config.toml
image_size = 32
translate = 0.06
mlp_ratio = 6
bias = "none"
drop_path = 0.05
expert_mlp_ratio = 1
experts_per_token = 1
patch_size = [2, 2]
depths = [3, 3, 3]
projector_out = 256
muon_scale = "original"
momentum = 0.95
orthogonalizer = "newton_schulz_5"
epochs = 32.3
adamw_weight_decay_other_params = 0.05
Rows from block 5 of a small self-supervised image encoder, named by matrix and row number. Rows with one number within an expert belong to one neuron, the router's apart. Each number is 128 + 24 x the weight over its row's rms, rounded and kept within 0 to 255. All counts start at 0. Numbers have three digits each.
After each expert's rows are labels from the 100 images, of 14848, where the router gives the expert most weight on average: "strongest on" is what is common among them. Only what is clearly more common there than usual is listed. The data: larger renderings of crowded toy scenes.
# router: router (model.blocks.5.mlp.router.weight, 8x192, trained with AdamW), inputs 0-191
# up: expert up (model.blocks.5.mlp.up, 8x192x192), inputs 0-191
# down: expert down (model.blocks.5.mlp.down, 8x192x192, transposed), outputs 0-191

# expert 2
router.2:125146136128105139150133137091109117122145114114101096140160204167116110143159185137115103115094125151117140146147170112133133136110113086099125131133144133125136151153089113123073119141158154135116120139151112156107114081145062165119118170095121106119166097131128140122112081130098145164148114128137116113117118093102149140148126138159104159110139153115147127144166127154130158112129128128106114121095138087102119210140093129157159116122137116174113114124154146152088076095139131128156153125120123165121090139123124124191112105097121169145115101146126110127144146110132150108
up.0:157151126143104077138094151153134150087117147147141133123157148124102125143146092156115105153104120143138158141117173132110140163127156137145140147131148142078072108088108083138128141097082151151113094163095099170120107110118075146139133131115116109119170107136140145148175119093098157096097141146132104114103119159122099148146123085175141161107128136105141099143099151165081127114127104135100110128121086112111128141143144137193108149130150141145150133151099098148101144126130145120154172154120090114135131175116100129181108108092143118125121120104118134117107110170134126150
down.0:095145115115162133103123118146090090180105149112157125127113137115136066132145144131129104108097162093133130104135164147170144128138123118118081145128149137035118111152178146120164124139116137099197093139137137132121119090110132182098133097155156089111101129120134139112128126132142119129176119129102125135120117100139149106085123137127140087125131118141133146085140116132205148171114161128177130091107109148145155128110132130148099112117115132124084136174163140107118132121143143132118134114137153092157111130145150137086142135123159127109107138092122133124162156132161147149
up.1:131112099122215083115128117153125134097168172124082106121107121099141129125096123118122136120112121076113150126116112126124143103138092127140095131125143142133173162125115122127110161156111126130106152157158139169141103146094120172115169151129150142117125106116094154142157122119147122127113151129131072142114149099104107150123105153175141156145130155129129096107098129111136161110161150148138089108123127119137151177170125157182153141109108125143066141165116123131121095151135162117123096128155133155144134132124153099123134152129119085164094148114108098094091068107150103106
down.1:149123173136138095184131103151128131113147077137175119116128146134154139126128141140146118136154124112069126152172133184131144134111148150130102111163129129139115147123167131122105130141126136077111106147137141143122139113153147080156105126113081122089137132120115150108118134118087123118134066153152111088127122120137125097122143141130108103100082116112135168170138122132128126157086161129128186131133137135180127099093148139110136125125139111145088147136100174127157095113164128092162146122117105173082139115169138150107080135139106138147102112125131058141129133130072115126
up.2:091097134163110100108152132129123113138146140147132129148131156157114143077096160114100142094140121125118122128115069122142104146112115131130111144109072118173133111096117165148118144174157087149085127141130143159166163142160104101111143102177066131147108142118124104120160145090180134122104138130143107128167129181117157108143093130149130129171145134152116140132182154096099110094160122164127144149132179106106126141161101112098145180135142140129130126084149124158136115133125116109116130150118158127099130095082121113085114121147106119121114163136091142125151108155105122127
down.2:142123130120161103122147078072121147144114091114138156090163068146106101125118126133145120145157175185106130156158181133150106134146137135130129090143147131171151137151126098137101084133143123089128116143082152114103103108138147141134115128105133130171151120102130072100123081159113139138106149143091157124076154120154134114092113127125146153128103130159126119111098113151088089107111167126096158101130122126143091078097110107134115121132144118119149147137121157084133119119117132111164116141128080138127139151144112091092140165110106129163131118116116130193124145139162134123
up.3:130106136148113156151118125148148134131149090148171134131116136096116108158117190100096108131104140153112081118137102099112152135145172103097134142100058126141117145150153122157164076101118111131171134144134127109136147142071149149097094117133145151115132159135103116107079130118147079120139131161112115167128152183130124107153116123135092128168183099135142124146147139119123141152152083119130115133080103140082137133131134151093129163135122135135150135138134131108126109095149128127136119129114129168109122139127173139109122139146148153142071157094141090134134138160140049124
down.3:107101112146095102109122111136157112139103122124101113123137125115108051168125117103124116165153098160119135138156083142166129120177127174167174185135128126082138127145145120148104100131119119101137142120146152152118118143166099129168155169148142137147163079102117146116153183152154164138132118111113118137160160137108155129099174111129171150109087133132115129110112124131100096098151145122140140141134159117134114128082151116135120098141131110107114166168134144135111144139093119136091154156094132100115139088125133144145133127137128128085142099187153100089169101113138132137
strongest on: count: two

# expert 3
router.3:091152128093193128142151141106140131163121131178131158147146098108117140125145105129141135186123125110182112124136096130103157115135136158185147095116106116134125111153177161148147132112099103127183174162117089153070131131103152121129164110122136117173135136141132079127113159074142105103133132140124141126134126158129138117092143109121170094126123082158116121123085131117078110132134144144177157153174154157102163137143127114118130106118109120096122140136157086119143106113110102131118105116133173146139117116142110134127162143108131133112124095090132092116131124125116081096
up.0:155111097094111115104103079154141124120122141125117111163113099107123101133142151146149160139119175115131139116173121116105139166163098086157100093120145127150079145107100145135118126093169122122120121135083146114132152134109113140098082119122133123147076093144182132142120133116085111126130114121097081138130166122134128124163145121138141181101131146134116115132122168151081096141174145134146092110083078155131139121154121107091158101136141137128109131137162125120198101156116150105154096117123152165135137111149131172169103175113117169119136107149128159119151126129117105128
down.0:102148113142118148127161117137125130135126099093166148136126133124165168094140130154108082127134066139146125160127143096091097119107124133125139143136110139137170162095119114094143134105120106175104105123130113104134138136121171110104179096120121138107156126151140148137103177114111109119099116140141094149145096142135160126171119125134153105075170152132129125127131123121131172114115139121106161135126193070187116113121114131146156154136152090111154150122137149160120115134168102141111135144125124165106141077122135091127106163135136128140129160147119096101154149145083139047
up.1:101130097159112160117114142105181086120127109116109107146116108117145105120101200172121128142143157149116142138159076128113137125164160096135140143153085133146120170144120132116137119166181140127128142159127141131157132147137133082120104099143107153128116145157112143129098160128127143126136103112113172152123110072122129096105117106140137151167158116104110098121131125143137164145101150144155160150129110101098075123137117114121155132119130119136113125141145065116153164120089097107136088103155153127136127096153135120098132147128041174101085134100101150124147151139152123119
down.1:143121129090123141165151161116095156141124143144153134124118116137145114145113087118162153075095105170106126183144083127151139132187138134114091133133182129157102126107153135091125122122132156123102103101133120064101135110141129117075116134151123114153188147070113116141156106111154117134160112133123122126168110147119121078106137146133110110086102119158126141157102116158138098188164130125129108098128110148152149103117131171099120117150115122099124140117125117128142157142111129091099157107111093121117117137133139116113107144149182131134144167178157160097121086138114149123
up.2:134101175154157131109153125079127140171132141107100111122125146142126113114136149179149182107129129117118121146134102125088100122183154119134157101147123129097103138158145118121135064132165159118151133128131119138177129146142154093141168080164108159152116172149111100144097115124146131122094157102121036123150106123095114113141071101158139111128116084132115140154117175159105130143107094139102128156107115139107131079120143135172112144136132135123111134104123109125161112118141099100128151139147121111125141078106139133180151128154137114111116123124112113104160104158141114117
down.2:132154130139105101127117109122123147118150142148155117125129089122138140123121142089128049130146102151109126156112137133193135132152123144120125147130158129150136122126146133117118135136116093101104170140175100139117144171137162132112124099108108087099117114099122134124107161145104147084131090142127136120149130139132140092087137119132174142101127158160124105036108130131157121127146151138108157124127147121153141091150134093116159137111122096133109119154112146177167107132130139124115134178112119120150157144169128106117077111134113129127089059074157168136120124097098115183
up.3:144123142160153096085161176139123093108124140122114109166135135126124160153117156121090106124103105148173104104206132147113124164127113106177159171160143111077126133150147122082106135116146101133142131167117132143110119149129103120121137150122148127162127095133123097128124127156105148125095096122084086147137148173101142137146150139137164111099100165101132109151177119134144113127092150150129145106102130082122112148128119140143106128133110137117125123082121147167135103090082171148123126173121157087113148126156100081088126152112123085153155111128092142151143118128136132103
down.3:103122159130119133141137127146136145156129102112147145111127128102139111127134107131093125099129153134084127124095106112145113125138136115113146137170103131189114125125143107140171087101101148115107118151122119141067105135143113124163120108161103157125127150120164087057152134121161139084111060105164128116125111069116093182158118106132126164140128147186132129097146152138109157102100107124132123131138097166115134151175140115095164130138129139138128140161132180124129109124125107120125109099122114146127130125107139117161135123106162135070163063110151128138108182166137141135
strongest on: count: six

# expert 7
router.7:160153105177117117127142104154101091119184134135109147102155125081131095171117106128136130145124128113116127109137160155148144126121109107107139149154145126105164141137160090106109119127134155138091104122127129158095123131100146178112121115082165145108113123136101112143160166141103162132123149114136085095086078168113091151128140085111146155085107136192153120146111124125119168139100140084149110122126100131161112124136149140123087104123113123104132110116124070084127156128140168152122124114148074107136141120108121127156161104139157108156170170129113133149131152135117170158
up.0:130134155154117139155113137155135104137111130170096144112126120105107123127141138118117101186117116088136139091139065108127106120120134167140117137105148141122134157119117131110138102162152089121127098092164130119129156129115093090123127153090097126112160118130139130116098091100170122104106150100162174123209143122129119130140108078156141121131140099077118095112152110115098130127136116103157111130136142110126127139130135127117178105098178135130166122157120184111121082116094153135151165128103161176095115124120101148170157123124105141113165110131157158178174117145141133133
down.0:107117106165092160131130115122088123104114160109158112151168147097135130086147141139149169163154161150131127140131129152166149100106100141118202120121101119118139116157139109120111171082142118119172151072165150155115129111148121141141129147170114152148159175142170134188101153113110138168172126123128103109139142105145107117169143138134075124092092128140127084090105090096156130121126134129115145105124120149136118122115122144122132114134092094094094114135136112106067142125134138135154125138133149115129138101117132124106122097110088127124097101124156135095099124095174150122
up.1:181128084147128133134159136126115128087125116121141144129142135152145154143161089091119083178137126098124134112174197097114147121130122113133101115181137095108100134152143134122103097154117162105096120139157109172130081097102148189126142147132125102134144169107120122121113134138155142128113133109105133117082127149119113095128125106166133130133125113032128116126116124129123143153098142160155105152099113122129110153140163121153098133101126150140119097124172118115130114149143134117126145129159106104154118122116118134190119075123094123144106193150172113139130124105145112133
down.1:151155142147148135124113130125150127143101122129175163121112152120110077118103111126160137030138124120121133068125094111154099113131163147138175094106170122159141122111149134109112133129105159107135141170116147114125147161141131127109140088143128147181094106166148084097095106126106134116142113104123103128143115128114123195101157116127123080091115172184129142099143130118104138116152137127112120131129123159127106121154113124095133118127097093126136104126114120087147089125110116152142142122116119129132151112120161093070134126120153129145122100168126104134064088135124164114
up.2:123145133181117112139143129130143139128140120134132171121140091108149084144131107125160166176087171109124153129114208136101122162116105118141135146157099152103095116154161116111138111140138125127122123160144092148083112172104146107132121073142102110112117139132134072155134155111145139156134143153126120100116099114164123153144127136119128107163101103192121162133139097155154156112147129143158154126123086130120145161135105129103066120127125100124118132132137097143119122116141127136127095119145172105154087101151086090101119050121114119164150116131126120126101105131141089151
down.2:148166106120138109079108152099125137137140159142165120095133132131114174110126103122112101096149129108124131142051020100162117127141110108128117118122159131114124114100094152148132160090170134115129122138120170101090200129122118133151114144125129189150113125113105124125138130134135129152113140093148124176078130150126105093108121138131138177148128145062130121126130154090105137122112100123128122097117146119131157136114122116111159102132110124138172137156127121128141108141139110136130126145108146122142142099084135152133132152107183129136142154170122150082160157114111131138
up.3:114126151139135158112111151123116137150112063135166113126132139093101123178097132129099136120133149145139139142102136135140119140155092107143123149120089128109101145158133095142130123073142087137103081132138137156149167065115139084123165150140119123116122131144140108153168146157175146091154126093138156135140142112101131167164115157086168092151131123123156124138150142111112127146141124124142130122125117127087090126114138123136086137144098150145119103136104114130171133120156129093137145105131121111092114188146113129082136067114143105163140069164148145068131160133137135164
down.3:127144135090127136093118160174122111083133184151162122118127130109089135161092166113166127115117120127109124124165139147130114114119115117085109170108136135140158150138096132139133104113109142122104106114116166113095091123120128161071130081134111133115136135142145171088154089121158115137140112076086116110118102189152095146108142109133111153123125057122124128165107145134133094101142164135150137120136138150122142132120146124123192127110164137095127126155115127144134120146096135078105190169150129111115137137133119147157100121147141129125094150142091107155103086126146146089
strongest on: count: two

# expert 1
router.1:091101148089136149101120136117137177123108121129133113130110121138138176087135182115101143048133138141108136085096110135125129133128141125108117109081123133164109141152133178136135131149105127122156160135113127115153150124145106095171145156194097125121140127102141138115147116111145102103144123158143148146116156121132142116126147167137076104146127095113113171127140125133146119086126141152129148120147183121112150113114125101128117139128144122150109153138125170159161158117107105102123123172123158115115166121170142115092103203117071122116110093178119110086144115123132126087
up.0:104158123120119106096149127126132105087110080152146143124138103124116118137131142122093159104154124151133124121176057135128134136123144144157123107129110107126108172146129085147109099110126177148149091098148172187157137123101104126131105132105134118107121162127089086158172147144102116129126139151153157148105132213115115100152142149119141168168101100083134118147114123107103125142131121096147113095080133130147117144129182139105154077123109135143136125131130103198125102119135138123118151121124133105159127109139129136132149111157149144143157165082169109109111104109113111127
down.0:170102092131126084139125134111130112127115094134084128163139154094137071142144130187126148126127073112160134062103154139112174155098116121163115125131123115143150144102132119125102131130123129128112088087097136143050139157128130161134111096145119141165093121103118133141123122130149146116126130126128143115115138134123133165125136080128103146145132184141121136170152127145158144134124105124105121136130134102135111076116150144092111164105150129067124158098155160124146116139074138134115114151146141128084158142140109128147108087121126123145179077173156106104153132105108124138
up.1:145117109134170125141144120192131115157099118127123160133140136153072149129104118155189112105107164161143149119162121119164140105105118154138176132137125144128112167137162177140098115107093119124162142118116133136064125115131140136102151084148078129085185127117182120119179108104134141174150116158109110124132100098100110127118125200112126126100119090136151080140138115167132158079147159130134158097135129104122112115140151107142089154139096096138127143140137118108151091109122114128137114126097144145110137117140155099140105114131116139120156122105109119094131119143097108123
down.1:098144108129107143080100124130184148132071149125127126125116116129127082140137133111124169169133138123119128131135104142083125112155141113135130111122095134119128116128095140129176130120154102112093099116136114149184183149143168101117113160135137156165111119124109128084149161142136098128150116137125146110187157162111155111164168079130125122161170158104122087137119110107128112159109140133111115131104126122146109150154132139105079106125142166106126107143156136143136119129095086140107116149118134162165119132160143066060165147114140132136098127069153125087150122130106134135
up.2:144134112133145123117143086102116092143134104128151113117135105162124097159114084136157120080165106123142158104140110117138120131132076141137128140114135134148157142111090105121123122121184141143129135106161137107090142120083146121146101102103127143131117173167121066140108115153162146153115157142130183111099097178157142137114137125177117148109113122135113078080109141130150086185139114112096109111121111120115137137165157134131157132131055108107116112109092089157132104125133167166124123108129123146143146119143130158129164117099171153149172161105132136121125156167165127124
down.2:113120150098131127153137103112112113109153126137091125145102114095154141127135143124133149127148131114110134124146170152080120158126156158129140136163160129148126127129100138178127090106060130138107076142127156135129098140144101150169112162140124130131100137122132204113131100138094101140086087106081162152153092130145110191125135114125148138132127197088131144140083129130136126135112114123123152136083096113113169141126108139122139140092095141168133159124143109147132104118141143106159118162116108105141128130098123117219107110108116128136106173135133125146086101133126144149
up.3:173132147199143150114136142131138136179128146138152120152154131140131114133134129123153114125100142146100101125132131123157134146152162182063087137137142103131149107156151144120104115156143128104097088124104104137144078104122130114126131130102162112113130137100141135103162125141143136124120154088108121135148124085147137118115100095089132167135136126106111120099156095162112107046168141120147117052148131081162126095094113111136115136115116123126128104161117128124157147136115167111131122130164143120125118148124167099191166135080134146120135121103124106160175099134102122125
down.3:127144146057121143091119164107141117103090114111131145102163146124132116131121107166088131080136126112119127061131109145142089145122119133160105096130072149139144139097119091122137094171153131196160127142150132124127195108123133077167135104126145134117112121094167151212120130101105133107118147097137133120094096141158147106140162147128141120096118172142128128145076130107108141148122117130132149110118119117125140143135156134130159125127138123084106110113119141145141095140136097095127126145101144101172117124139142122160116143138071134130138097119153159119101124156104141104
strongest on: light from behind the scene; count: six

# expert 6
router.6:146101106162146118164106118160119122083127139120150139079107106097137116126110096095160123167129100094192119104167169078112122110120173155158134120117143142129131077105112143145123148133140137149098079115130155092137109144129148144151113117109125125109107158127165120113109132142154117116141151117104116136170113146114120129116083087139166104119135108146110093132118110113134097154135172131132139111141070178120112079123138156128104149134111128106132110126143118075121149136150144135111116126139108138136119121124118123185118136152147090095154194125152125212113107126149114157
up.0:117126113142168129125122160096097177125120134155113154157162117110150140094131175095136131116122120176125124164136090045113137123137103130143122138144093129136125128170117143162096107177125165137154150144117123121141144139155120096094150141165121140110114129131116118143150109070106130141110162114129198162191182114099131106131128115110108098160132113095107143147120096148081094127119121161093153127105169118126108090151104126130123079126151138129123130148120099139126154125141108087129156122095139086115132134119094084157120145123139138141101133124166118122115163158118149116
down.0:109136112141149148122128167133145170139123102127148111160098139159108113142122138133117125143148108145121127169056131099117141150096088166143134127163128141105144153096087093147140136124101098149096101128118113103137124133147137127149127166097118150140095126177121096111122146120108144100114145117130150124175120150112099174130153071130174163100083134124115155148156098144130145120129141123147102150111133119123113158112138152108133138132116104118159126114118112188119153143086103156098174094136105144153137117108155077131150173189166130132116133117056124129150140117090143170
up.1:135138102107145110077146150151118080138171152113103176133148131111131096121135097136149108131126115120152114137130095102125132115140144105124145113150114163112125124125102100145137149075123185087091113127131154152167146154130162175155135132115094118145116132148152092125100092145118144145129126159157094146097137073070119119126107111137155129139096148121118117119131105149132122110113141119116072152109151143136126112141113146107147142100131130125123155148103197168168129136128154138112095114095103083175112163089138130078087147150143157106117072173164120140142141143138126147
down.1:126059138122105104181097062144137147119108157154128146143136150089131139125089180135126136113116114118108127079149121155129124114093115183151108124124131117160118120160127094174149165167127131125151165091152133085114106100120107092136133092142143146111120140155111129116158081132143123179106111117106101146152121141142129122172147151131107127126163081120125132133153139127129114121132093137134126116157106106123093159173135151152135139155088159128143092104126113147081112119102157118132108129128096113136152164135105133149133108097093133137161188117102143175139135106100113089
up.2:131144112168147168116160157118185125128097104144154161141112102120123088140157097138129110081157109119152161130161108189127093120129107148138125150135153141101106134101125134129176115098109139159101125116111172141170104132133127109135120154099112152150121127127118059143147178158132154098109141129124151138114126112125110116170117109143118081136158115081152114158129160096097114160137151116119120108089098134125151138132111144135113114120135128137113115157129070098142127151146139134121125115110098101135108139099119107042160116182120115123138143067153139104129088118156125136
down.2:096134131130136104132171188116107113179136137170144154115135144141121125187129153110163112099152144153110124150123147095131131125120136142162096137112176120148124138156110124112094103170154107126158146129107126114098107088091134115090144137154127110103085141168118170138149118122104152140118130127099100101127126060100131106082122160128105096106073151136128099073111116137145140146134145131127158125122132138126094072134113136160103125126121111144134164114129131113134133134098101109117142133078188138112147111125146173095114081139169126155088120178144121133132133114136146165
up.3:157151141161145132114136157064122101128092107121116127155138115137135124112140093151148125164101134133133150161126167099131138108164100164137174160114134121105122154119129099116110121156096133156152133160102128170122190117102109144108136146135110154130143117143108160122119123128137117119092112164112090091100119116170167177127131130149142098098137149153135133105125141116104137193182153133145111137089088111104149173120139170136157135101129145159158082136125108115110109148131087130130105116095091120134095165113139132145074104093117124111115090102176136088087137145120126125
down.3:123128125132111118125099127092130152194083125153111144110117145123113109155103109138150154144136126125133127075146120133137121113148163115116110187135131124143137099176112129179106153102134109156131094078095138089105169139148138135109137099113145132126091149102192154081162137118100106096140083165134134128102173159129123113167118134135100086098138087096131099091096146125119090131085129129130138129122190114130134139155138154119133097139123083118126117134127124140151096134128135129185146147129121163122124093154129153071144138144129130103104132130152091153113092140096128099
strongest on: count: two

# expert 5
router.5:108116130158127113097140106087108168102109123131133153127131117135144145118130138090129133117102194159087184155120166077130171123146165143113121167145104143103088131081132140115132100150150141141139116124069145120192118125114095119141135102147115155097087142135133161122161107070097136119093129119154180081082145148171146140105131111122138173144128144115141087117140114178098108158068123138096169158142127119097133139111149141122139098112135154153156115126145132132100123118121116124125119131099140105138156113120104152144088106139130119109115129110142127151118150127091152144
up.0:164154109146124165131125110116099107140132134158116099087106117133111089143117062080090106146110092115106114080162162136112149164133099140155109121146150132126116138166132116145149159144109107140134087141085145136136148111128128143183154130138159116110109103114149160146124091148109156092122101100143128178121112176150144108123149152144124096111147134137168102142135134134153083096087118151133131114138125112143139103142118114140167138118136132153164142108155174127111130182122138113104110111119112079186157156110098162130148121120136096166090161122160093115148103089113102135
down.0:146122118138142143082090134149152118130166174133096083128134162095102103123125135138099144129143128113149124068123162127133118119094172167114129118186129126114138104134119160062141120148125110094177145165153163100115134146132126113080134130145105126139127129101120143138108112103129160170111121089166135127098124142118106119148138161124128107168119114095125129100091103123129135116139141132170082113100135134099132162163126133077119124118138141131164126165147161147152119117114124111100170147155186194145108111172110120157104091137150129113112133106085109120131110122151115087
up.1:133106096157119110089151156153142125144130116137119158087144095132129148135120155123080097119084089153154142098099137139151120152155105110136161132130106122124123132128113143076120127177135118169148141159110161126156174117146069112164115146169139143118097117116102117123183104134149155144108130140131152179115161084139127129089168129134142115169129128158148125087129097120104113116149108099108150139122133128114104087091103129105121154169161128142133133120142169139110142133086101125113177151073128090140103086112149123152115125105129101120107138123152105183162160111117158129
down.1:143115146130140118138150128133108126138130168120159088149107099139119126124148091124121109122132170105104128173141132134135126126111148133122127117116158121187130105171169100138139120167133125090124119129151089135135053095128119074139128126089096105133136144136157140084105126143139108115132176098122134123120056125117131118145087096124150163132117172124132124177117177146157158167130132131161153110123130133104125180147139166176125171126104123093166065115140092124138119133149091097176128116134126128104116141181096146119155150131108126136111111109116092119110140137150118094
up.2:139106104155142144128132141135119102088098146111119142099137095158150103186162074157118129128130127088119160173083131120106138129138149118119109121134138140134129138117133102095139113099132130171111099114117119139123118112117146136170128113121117153114096143067135199158125166132095152135134152128099140159141157144143125092134105096140166102111118117161147156146121167114132132133089106114135156150172053114114131143148107135189123115143119131145126129128117091087131166175111110169140083101152094113107128115146116114112141113090147108175149131115117177107121121166112107142
down.2:061154134148117130094136150117126110120122143103091152081138121130112173166106164165125137085117135144138127175117087112147114125162115119100115116093172117104123123113136127170144097136120180096145123125096089135119147131123125131112103156091129110073171098122096089099136131124165178138141121128137130163154155116106116152137158135129097123142113104159133189132126134149123148131146108126141136099105135143145107075163115106148119120155102136111114161145136145086133110121117153137126125142122153076148109128111132065087133084157116128151138088109122161122104131114172109167
up.3:156120118152132140132096118104145167114092134149109142107155084090103132108165164123132147130066116084090133098143126122149089102137126132167147112141150119139119101132120146119109140145138143127141158164093155089176071140164139150173163134179103118103079110143112107107159115138092116131112122135136119095167110148102125113115130151116133100124083132133152136145112109097084155120142180111110101112126119104185134134122133183179118107116149106187136107118153131139113134126167113117125131110140143132142151147093101160100123134138153127128106097113121124182105122129115154163
down.3:135117153141107098126135103132103100127112132150127103143070156125179119150120098138108134143172085139138127198134116125098105118145114113135079164130066141112123124155123091119118166152133154143099106134161108101124129117135140116101134124111122164103140115105083145153072128148106118128141135176155124149115090128112113112178154135120175191115135118094129159149156125157142180129129118125141081089129135153122127129092137119120099135117170090102144146142146133160180165124126100132140148088143101115111129144107115128119114109147122132115117182115141124111131141126141131197
strongest on: count: two

# expert 0
router.0:162115118128121153174103120111144160130163137127115154101101126109133108120114089127183152131122139119133122147117117111136126089123144137105101149132120136153129083117095099131138164088154101147136077116154129096198168104137133121133121119112121109134125149117187115127150126132139093156147167150136170128145153108086123097158089134117159078119133078111090109135154137147149119184137164126117176116121102148103119092111140133144153148126118141127117201147113087095153129162156136110120112089153087111135122143124131150086130127149157111112138129151151158116113078129152100156
up.0:129140113138132124147070147148115161098145106127113100120128146104140142119128123112101108122077156093110137168142116123129094127112158110117130135119112156122176118094114105117156124136141116161157126136138149127201142100133121141131115137139089127110163076114149122131100168107143121082132149125164118159180136164100156142129083111134136167117137142102092137129147141118142107137162116125134107154098134138177176167112097154145153147106103070112136108149153107099108140146154112094133164146141180103125112103066146135065117155114158120151114116128119142108144096115083138132
down.0:157118161114122111125195157109124128117138148167164124141148145138148119126133113097120114145189126138117129092084131144139089131183110173110116121133111124166114092178128152145106147159094096141071131109121152135124068139127121060121155095105111107124088166126119130098126147103098107171141123116144118152131166098115099128128136152126128071162104108142109138128112168116139167130119124129162127158153136116116116103157150084088108145143143159128090143131112121148152128136131101140148151150124100117124162096161145149121178144120132123132126144148115157119182104110135140097
up.1:121125104142119103101151125108167139112142166148147139111143117099140098122142110163093088108142115142118144111138150160151159133107113119120145107135104131147104105174107121133148096144128149166138127158147132158111162138077143121132118103141104174145130118159126125156158132148151130180153112188121085093168097146115161138143157097127088142149123133110104117153156161136100119100105083120117087134128139120160112143155117133112123112122175114113093149110119115110111102155107165120133164154118128093079130106097175125104089102092128164118081138112129095135084117186089152152
down.1:130113134119120093178156076172133110146106150132109143146095126154131150110119161129097132136118107092144132088141166132145102106171109126134106129152118116108133131124155123110115113135121142124107121140125158098147118126112120053099132135102118138140155157124111123148128146104164153193119131108134093137141137058162121143130145156129125102126082106121128117139074155096147089160139108136149134079137070105139103091124160122193125111132146114115142104155114104131183104127107127149118132130148145125151134114121142101089143152102130128152161089104118166112096138112199134147
up.2:119094146159137115143147133147110144098142138113126142114183105121105099111179137119150126140097104107166136151146090136136132119101120070145149105128151134137122120107142114084140159105119095138123158155096121114152133150147121162144086142069138121124117120109093092132182098096154153168121154170125149097194110150118127148109147129137138123133101136103158133111111113119148173127133098098100162126115121114138186116142094138121130112112133121167146121116121132164149126153088100155164109142094109148149162111135063110106123121135114084162137147125106167097134141185104121108
down.2:153177129100113154141132081128131160093158130154167105214075173120116104108162138133106160154165120133081131145116148124122160132101128132119082107131134146122114127155155138163140125140101124177101125138133166171145127140135164146115153113157115136126153126119110158144075129129124117088102123104109107100110102150159124098094110153133133128115173123164122100138107152136078131116129212131121145077115170116083100123116123134097131152102109124102085114147112127098125099134095141140118140130144146101122126146141150112112146143127142134141142161107138128115100127133162099119
up.3:184143143181111112115133152175151109122155115106079149113125131124132141125121126141096123104150126111131107133114081158126129135143136129112136129136094146141113152125125126147128129121108143173140146149118106139155171134130131145103171162117116087126147089113163056127139175149157073130156093141103067115129124143107105108114115129184146133156111129119139170108146153100083149132085087125128112140125066155132165139185139107169111142109126137099117121132141136146142124126146119106114134131104117118109099143138120093074100143152187145146133157128125092102146098143106144103
down.3:095152142106129162134133160090130131093105104138133153168148115151116136113099154121153084107143165131095130088157103149117123105117112146122134155107122129160135125124085176119170141147134122108106152136078101097120086112135135099146152104138120087168113143128164194045094118118143139139126098126117115151093164141121113151127129173126100092121123118144129137146168158121196129126142114124104106152119134097150152127084130118131113119131153088146163140142112156173128137118109112138140134127114115121115140142143084158099122100127118123108069071160121088139122150138133118119
strongest on: count: six; light from behind the camera